A small model that answers yes/no questions on an image's attributes, trained from scratch: 9400 steps.
Rows from block 3 of the fusion encoder of a small model that answers yes/no questions on an image's attributes, named by matrix and row number. Rows with one number belong to one neuron. Each number is 500 + 50 x the weight over its row's rms, rounded and kept within 0 to 999. All counts start at 0. Numbers have three digits each.
After each neuron's rows are labels from the 100 texts, of 14976, where the neuron reaches its highest value: "fires on" is the input token at the peak. Only what is clearly more common there than usual is listed. The data: cartoon faces.
# fc1: MLP up (fusion_encoder.blocks.3.mlp.fc1.weight, 512x256), inputs 0-85
# fc2: MLP down (fusion_encoder.blocks.3.mlp.fc2.weight, 256x512, transposed), outputs 0-85

fc1.357:458517577494418394476572503513395503480533468466531537437461488573502463481480444600519541557460515423472530532512524536544540532485595453504486542465423569535377562541570496512460499525568519451505401571541454379578471535492459491506513475513544474552543497
fc2.357:513452458555503560530468455546522512472506515518511511612433565424529509516502570365498466528531575548613509499514435535487460510476397520471545485517545494493599538463509555476469479478485480566439578410474501573488476410529501469538522562478416549490452496
fires on: "a bun"; "a mohawk"

fc1.414:466478611525472550516496417586518487575544502520501455557578486459493579557561493549401551447522460481505506531496524514469551515439478570540542513478494473562506509587425499635529389519476506442550487509494521521513464512442426441450587535512565490494512532
fc2.414:498464435550470521463476588473471533431456471480511477400507504496506427493514450443601550544541454473510462471419507443554540501578524471517443514530492509459467575526518483467554564398465521529497599485449457501429462487562595537606426401450519557515467544
fires on: "orange hair"; "yellow hair"; "brown hair"; "red hair"

fc1.490:554550500431524450468580379489494544511346443429425471542422555514539492490541482478476440460533486504530512477503497439495573463460510538367502489485509429486401550541443553530528427521531537518547576574496499483571526508476538465497470529490448409521543477
fc2.490:470528545513472517498486690494483440545540467519501491466511443599496442490452541576427602469454618498455533488570507518565408470515510501530429539537488520537481450573493455529454469463538471537475390532503400483425490573558480491456447515538533494483565529
fires on: "long hair"

fc1.223:484422564536422577500573433563440603446506376526465420476423525481481596506497481546446433476550534467514524506496522422481479471532542578530622535389541546457534495560537426537483508600517506447528477471502514456479562534432437494582502543631456562485393472
fc2.223:528549517482509463549410509519556414520488563564500563434536486554471434486504587472514654493439454497503484507526618533510533473514481453464443559543527500554454520463482588504541477373407594501455539459441428538500381421553488489369544483465560397487561592
fires on: "orange hair"; "brown hair"; "red hair"

fc1.169:499455477566505588604488402559492469524478434505475450514392489475490632475457521487401529452536442509521536502530378418485514485493445565546580438497420536456545501494521413612525477524516466504532495467560464529503532542504513476493479508567507502415479443
fc2.169:455562498471531486501447501509479491480487632536556363487541573525464572522511510423534508508567488460508463472431586576484402504470533477513512636562458479477481529514528625395567530505473557517535481502453564438415435569512483519535527487409456517525440582
fires on: "orange hair"; "brown hair"; "yellow hair"; "red hair"

fc1.96:482461457519510548534448430477363536508528563557461489532591520480493494509460486435521524494462593606481536448394566511501460548451551460475517612558467489615518460526494551496507490558457561562502534529570582492548492494515435625427541478492504530538446499
fc2.96:520595464420451474461514562508581483473567562491471549459469394546511562459567436535517440453530457427570449501510518462503543536526395593488510454482576470461425540498544425520500518456470480477502475468423500496465504456530488486587437556447491471504466489
fires on: "orange hair"; "surprised"; "yellow hair"; "a mohawk"

fc1.90:489527529541511459481411502487439534475528493497550511399454495563475482582461476488408531506510470467529566492484519581464537569435502551396499558525503387520470584511557544555504466520520502465505505562427489453465513481464512582516602459456474565526471499
fc2.90:518511460462527492506446512473449516507564461508449501587434482420575510465405447528504518510484444488459482507518548530610436513523577497576468472447458512474465527416494476439441578516431426533528592441513527523532517546582521434474452460500547419405525545
fires on: "looking right"; "glasses"

fc1.34:533399526571531511471561455503493475559484554565484464476417547521382486451499536567516431344549540463553474494515531547538527510518466458459442499526580426536461469642510439424546516564587449486512530478511544376567476434484495482539407544530469495650536574
fc2.34:512532443501403584541455550526487531439530461531539517501568491452514524590477419477461573445559396421552452473520501447478487620475611536566474482453533440554510447442521478571554506493585518527452450525489535508454497495579515502476532567471569526501491467
fires on: "a bun"; "a mohawk"

fc1.422:502565517473462583476454525540526504504508563433456556533618595462474509485441440497569462525532517540472561506566511517527524440449453534491460457488419588468522471524474435478589522547440482565595553529534423527537502560604506459561623452488540493542529448
fc2.422:450521516561504507482538476460453526335491531544536493430467477520395525529474453490513515417528483454482453543534482501516539574556512467479546506434573394506482465470458481484461491450549460502519591479392556520492415453506523476537481529471505533503483496
fires on: "looking right"

fc1.391:499507384451524514491438468446460434446500538413483542429555550540489438460496533524526410544523450513544499505551527561557524511493516552553456577552446496556626562489500523539450436520485528449556526576469471454477481486483536495469431553569475529576509572
fc2.391:552575515556522537466653516506474643495502543526514482473438550536535644464643495557502436538421504448445477529482452413452467437488520418503442475533527480507523474531455583519582519480590442519487487421553440472483516533430482498551440468499516454486525415
fires on: "a bun"; "a mohawk"; "spiky hair"; "curly hair"

fc1.13:443506526484450431495561538527490540583586535484560584538452581468522519411465442474571521600566507404500570491529458567495521493490432568508397504492515494478547467426524538500396462525479493480637486492475517481485482442410469470415516547465503494428515556
fc2.13:519413484522605604461480494483512495530476417573501426581562459559470471508475497436517497537471473563512424511491561452478463556503481487546527487479528537548515479512558403470552458461521464449398473478539523460555503512532472588607438544478495491562491452
fires on: "curly hair"; "spiky hair"

fc1.156:562537452477454473535493588545459451487475578495522518399500484469509487493461450517553518540467435486467449480469537547450546501456534480501420457515462466472552602431473474462525486553470508482441613516536453648446494549492555473457617379482576372490499605
fc2.156:544524489468457439448479473441486454522491482516479526540508567494475452488586499456463465495490496485560518511484474457510404581520468508467460511493518516501434463605562573547527416438472477537507502475461446444530559537465435602538419564558382499543567416
fires on: "looking right"; "earrings"; "long hair"

fc1.355:486507471377532406577496505417465505506440545558503508593518411522499478379524537544518470504526560557557462480487493524420583441464547547538495447479549470499407454521462503430520555398484444551489558473573588579558538475550520548486479479540428500477516559
fc2.355:531543503460494594517457578574494533534494541506432536417487517486490493557543562475502578496513504501496466474475585450559486506481516537442473481453541509510603440480605485493458453575438511453440368473367390522447525607496529519457547509430593444493525521
fires on: "orange face"; "grey face"; "teal face"; "green face"

fc1.180:491595492507505536390381433473514524477462508450488517425485524463483504560443463443487445463533496477418573442602564489502510541427491600511471558514481462457392526462482463523546458568445440516503563537335474493535553489502467491566651567421568578537525478
fc2.180:472422554465482436524607486533541487482438575501529527525595507509483487449486496555566543465535595531489423505520371553594607472547465414478544462455550564502552511595519491508426426465532478539510541395529482440551466591539517509482520490498543547539520572
fires on: "looking right"

fc1.397:476596593481537566588571498581520473409489478567482531553557490441485467499591494524496487551412575451474545552481503546458588442470463474528494497559493524508423475517527574429520406554511411575468567561505570413531618381420500474426581490491503491467482467
fc2.397:521506378481421426497529467453516503567498488457503414507453505457597552435556538497613515481623386540605559489533448474539522525469489501392394461469454482487536428556543507490443534517527531469461455479510518544505498511513578563564572521458427460512502534
fires on: "a bun"; "a mohawk"; "bald"; "long hair"

fc1.257:564529533475416455492503494519436476527444503494460504519467416479512505508459498493538535525523504500577589437500517471527590535497449556514486529552381528494370449468551522562484503550610505498462531471438473506461413474504570486440496455523482446472476519
fc2.257:445506488555608493464488508522536465487536432493558515472513573506485455555559462492477477491484447460544418464426528612499497479492509539421528522442585458467589466392443457467494496530455419441453468513487534586461492492513530475544473517527430564502534448
fires on: "long hair"

fc1.390:556496449484520435608501457539474494433562481546491589572536478467544400499513478431374575451466548476477446469435482491487445522483523549463525450448529506466514401566539519408471493528480563461558558529494498373489553524531472468523553508525573501493460503
fc2.390:448522518461501584540493487454483527514520570479568526480574419529469454510458545593615489541532516502450509515549532495524445533510501458481606544445451521549445640426485539554444550437514425477401469528491509508528465538507446525505480470467377524470549477
fires on: "orange hair"; "brown hair"; "red hair"; "yellow hair"

fc1.338:504479522481473417514561561503509506486502400555497469506447488545523503487487527500428441515462591415461432573476415600474559434419524517427541475506524461435424480464530521484480591455523554405548443536497476525521590537551429539532480605584504547518538492
fc2.338:548542402508621493478456417497555441505549550479520491500487542511487532439445474496604536481490463549588513441449549390553481612533446449514472522563458500531518452556491519491504424598487507585482525534562581457591496460472508437530602506466542446499560491
fires on: "a bun"

fc1.21:538483463520519515497474551501513486533478549558550568473525434526442426442555553520598437519500542494560417509390429486545537570545483492502506472520512592457430504463432443380552530444510368493639452495514520555560553485486503512499440501449502538598533508
fc2.21:496465503464390521530517518494530443551488500465527521495529523561481494558470490552501569549471525369458463527566450491602461439453573514556452598499494480447476419511574498509494575469520605509436431487491539445452439491511396511472456477440459472401556446
fires on: "long hair"; "brown hair"; "red hair"; "orange hair"

fc1.378:476434476519521465518569497593554385521562603443535544526571470532436542441523568521481532494526546496543515446385508547441436483441534460572405534488440542489538499508485476501458469583511495531650515555505492563525508432575467509505508541613449524510458444
fc2.378:453414533464471472510420489445487418534504543616455505479516446470442496619503534485393464438429453590542515521489404485519553545491507438472616491471469548431598500527423442493474489468471533557498477410469417460482501521554499477517512505447582453528432507
fires on: "looking right"; "short hair"; "sunglasses"; "pink face"

fc1.270:472446493506479512405475479581524569436559561469402510467540593489464617455460516468533556467521435492496489510527481515498520589501535482474507387471506500488517515497456394496521469524575526554585496589369429487471577422536519528476554541442504462507414529
fc2.270:581536456508481518567621507511467495498529439422592601533465403563542442482524447540457465498474532545527520535402578474488483462466515542475448542534472464540470505494494587469458517554483482529482487411545545499523510505547528558494506546478506438523541504
fires on: "looking right"

fc1.220:567473536529493375451589600408458487520533501515570446493574460574566473451523456521435504498426531481502493563519540547500446594473590539550503544448574439579407504543542576432463568449537471460453389583477503472513518533540436545503571476618457603453579500
fc2.220:490577526511510561542487458447485500468494516432489521464462560546547514549436484482526486531484433417439476462519494497480593530489559496432498509572487487545528531543516436548515450494520571544526402582551419389550510539493580498503416430482440438522457527
fires on: "a bun"

fc1.308:525550456552477475585540469434525580482519558507535489568454554544511488549456603488507526516452434531551547422535503424519487564560507472582447432536491507517441423466416466500584475405500486587493453527501526495417462551505488535478394552517448586487502430
fc2.308:403409544473551460457540525573522494414478477537487625510566496422472465476427502570599466554520577460527458461496569476523482539466539546513494456487469493581449565496475525454524506497539626484503490448592418504548585578518502585386518483505489515523520480
fires on: "orange hair"; "blue hair"; "white hair"; "yellow hair"

fc1.303:540571544479439425470552510409431523457506530492405482373451526537577584430470445446409397580461524519482462507527476479576445450507577427477483468454507529500480557426528493499474470514447545515524365520547491436452520592543466476377477535544423517585529516
fc2.303:471456373496603519518466472446540546489508410506525536592535425519532476465429526562516548564516473480465458504476525482461640598501449533421452575591573536574520442591444545450530499550538518498494468613532513464569574555547445471529498482524486574488612465
fires on: "curly hair"; "spiky hair"; "a bun"

fc1.450:564563640463492592484501517550488560558592508525465456453456477481562467539519432545489449529485536534399550456425440455452581445449521579462562493461504528472562430528476434515440487576443413550430539482440552547441600591508557552541520410440536492472413555
fc2.450:543481429452519426459534494474458415463524488531544636493499543572575519479553515447554515461476481516500431440491596499510487527535392461543441464571505492490498586421575493517569437551617549539483398484543505477547486453552474420523603553526541511537543448
fires on: "long hair"

fc1.43:474518538470523504465617511588469490483500415545540495494484482610564552400450474563436594440518574413516437491525452556477495503432564528479582480477483540538374469387483486428494551394540482451495475491492476463551528601542462531562491522588543543501501522
fc2.43:530466433549500503494386504471498563428521506478492517552555498383516448559396575481598485503496499409537521437520445467453558559484468495560466531558480444523494543578533552516429480550503606483557464524571466522400524532496578462532540483490489517516600492
fires on: "a bun"

fc1.144:495403478501467472381563543571488577569455550517517561539541440470449543543533539505586457508535524553482496513504476550570445644555501441486492474457474479522433559422502407462496523568535511484510513460545499507468511369544517499550504529496554518605568504
fc2.144:459502519469422488523531500488573506546509609513448536511449621533455427429498553623407431456529568479513567475441490627555567494470488483495450497588507574525469475512522473529494514474462416600531446551536531472478362513503415433450496481500456453536556511
fires on: "orange hair"; "short hair"; "yellow hair"; "black hair"

fc1.318:531525603583437460523446477452473576510465489509454453466461458587554538475476466494491509562463537536472477480546516540493523393486478431435571556485577502549467430448546480561531468571502534567447567468463467434537556574445550576438484525494570547478455521
fc2.318:402468500378615467519546451388513508523514513464580348529654498545513464542555470419510542414545414414423535544460543426513490503522501506588506405503569583469521447564588521504452566475415468583459521613467418481510451513542431518579503496500446458456542508
fires on: "long hair"; "spiky hair"

fc1.128:579479540545434479599478567487485465473536615454549531459491448538615478536429487525539488570542469503498552522454564543463473462437529554376541474439539490513594385481562531601564487529540511542406580490507416478537539491537529497487486568464425460470500524
fc2.128:486551514557547545471557551588490532459446481509459452478496648431575555476521505417572533486512444583539524485513444422617504531597467535572571524507454523467387526453468419492548505449485537517544524573478532479518456494534527431517564449500596526438485499
fires on: "long hair"; "spiky hair"; "short hair"

fc1.127:426535563462494567448494552440495501436532569483565501450459494452479439562417446469477458495572491484523560494508481536576570485520489583501425535466503410528484498522466513468508464491508503462554628483483478502434392532468495505522588541482513555570521435
fc2.127:554498426563471466507440459539513463584513451433511597518559600520472558471566540487513596457485533432512466521588498446528473592520525459477532541511498567504524487454472447541463468556525413475484386425515545489544498513495469435534509479475515566470501594
fires on: "looking right"; "earrings"